From a checkpoint of a small segmentation model: encoder patch size [8, 8], adamw at rate 0.0012.
Rows from block 1 of the decoder of a small segmentation model, named by matrix and row number. Rows with one number belong to one channel. Each number is 500 + 50 x the weight over its row's rms, rounded and kept within 0 to 999. All counts start at 0. Numbers have three digits each.
After each channel's rows are labels from the 100 images, of 14976, where the channel reaches its highest value: "patch colour" is the nearest of a few named colours to the mean colour under the peak. Only what is clearly more common there than usual is listed. The data: simulated stained blood smears.
# convs0: first 3x3 conv (decoder.mid.1.convs.0.weight, 128x128x3x3, each kernel summed), inputs 64-127
# convs1: second 3x3 conv (decoder.mid.1.convs.1.weight, 128x128x3x3, transposed, each kernel summed), outputs 64-127

convs0.101:592471505544496458443461576441519548406449468561518465470395414448515469446600460456470601511569401503450468458548458485471454413460473459580440452508536583493431525415501411479500423451503431
convs1.101:500563517445550594524506473562466436514574486386540524419581535576465526505402500539552395458494547516544499559438490623514520534528515602474525514500477430514503452450495557558465557531484451
patch colour: purple; grey

convs0.123:533510539529439506417560541445467480516475535480419446559496470500455507539365493493520441431465447415578577499411525506558538499465501528457470480459488468463547589564454535590466522509408571
convs1.123:463485576532505629427499521392427487432510488422495504425519507513429505450534479529538440487497575470610588542489503626507515554507447440526409553549505519515495525518532444550540511434501480
patch colour: grey

convs0.109:509411451504475429430459465509460480489378487495503522537384486510493482467385482457450472563430465518500497471463543395472452533481476431456528486482396442560517491501534523583452434540441478
convs1.109:486577494448569571489539462553463519444561446392536593472558461483507563518538479490521437505481538536557490530541455602513557476566477603561477519564505485518510474372591476518559562537519429
patch colour: grey

convs0.112:463513446537547454458538414530497493533400445491503470512599503614497449501328476525503470501464529434490488546416564505490446506481466508489505467495356455597491473597499566566428460534489515
convs1.112:415519457485552462449547411530547440477485411529440444558622493539460506513593465561508536449594527495468504543523503499528480473424459587593525516613486482565447495547479532467572482426530455
patch colour: grey

convs0.110:467450477475446427475483445437376516498416502439487506476448419494403418473420485457501480523461477408475460467437563457490465497543452410483505436508375404522475444510495548562402429570435507
convs1.110:499626542452504575526500420613481479452541513420543537410517547522412549450474481539483435515540531513575532557462499572536545508466516516572464500531460492479482471448471554549538583487481510
patch colour: grey

convs0.48:483477436461493487502495541422437510498389570504470468524421550458486554551427477445469520456513518469500593438464539462488479548455464595505470510430393484523574489500556481530510450553445454
convs1.48:435481397502487549455464480473565501475497532517458481410572524446454542494394452478575491461515534486546543490494565539496493490512530639483472478502489504524418586452491457496497525493482467
patch colour: grey

convs0.11:480523469532485467495470496456549496405472457489534471476443493413545442483630519434511572490507370591454419408569449479514463421443518467541464461520562552546443541359531458488525438424459551
convs1.11:499562503459528581519516463562457427524571490406545537436577563535471534537404505547517407502472533480543497569434441583562535542527480597503519512479456428513552452438491555577457577531482445
patch colour: purple

convs0.10:569496470482498460509539539477467451524476557450510453496432518540516434563390472558515402403456523523474513517394529502551458451506527580474562483473417392511527418612523434479418513529331498
convs1.10:530551516454564598483507411512492462502585484538531449445453459478617439544413525477595462433534537560448493566469425561579498468547560518468548575505493508512550542479573513503532496509462426
patch colour: grey

convs0.38:519399519480445469497444440464477397394467413491543389450486471443454443469478514461486517428469471513441413407494476513488469460457414436436450470440513519519491500490433509461441440457507496
convs1.38:446562513568499556537568523512541497455550498497484459363550573569461567476507416541556417556497499446480544478478475499427543487448497517578499497455529520369441475480501561578474535500549434
patch colour: grey

convs0.100:531401506508411450537450449448517397478472458499546425426454466459502468463491549455494527454520468529424449404478483499532415506482388439489487489427545524517454516461447472454463395522525478
convs1.100:485514498487507525507508462487478397485565446454559478411578500526430571502523434581590411517575563464533562531468466562462540516485446513551487533404463472419510474495500583568468562489494430
patch colour: brown; purple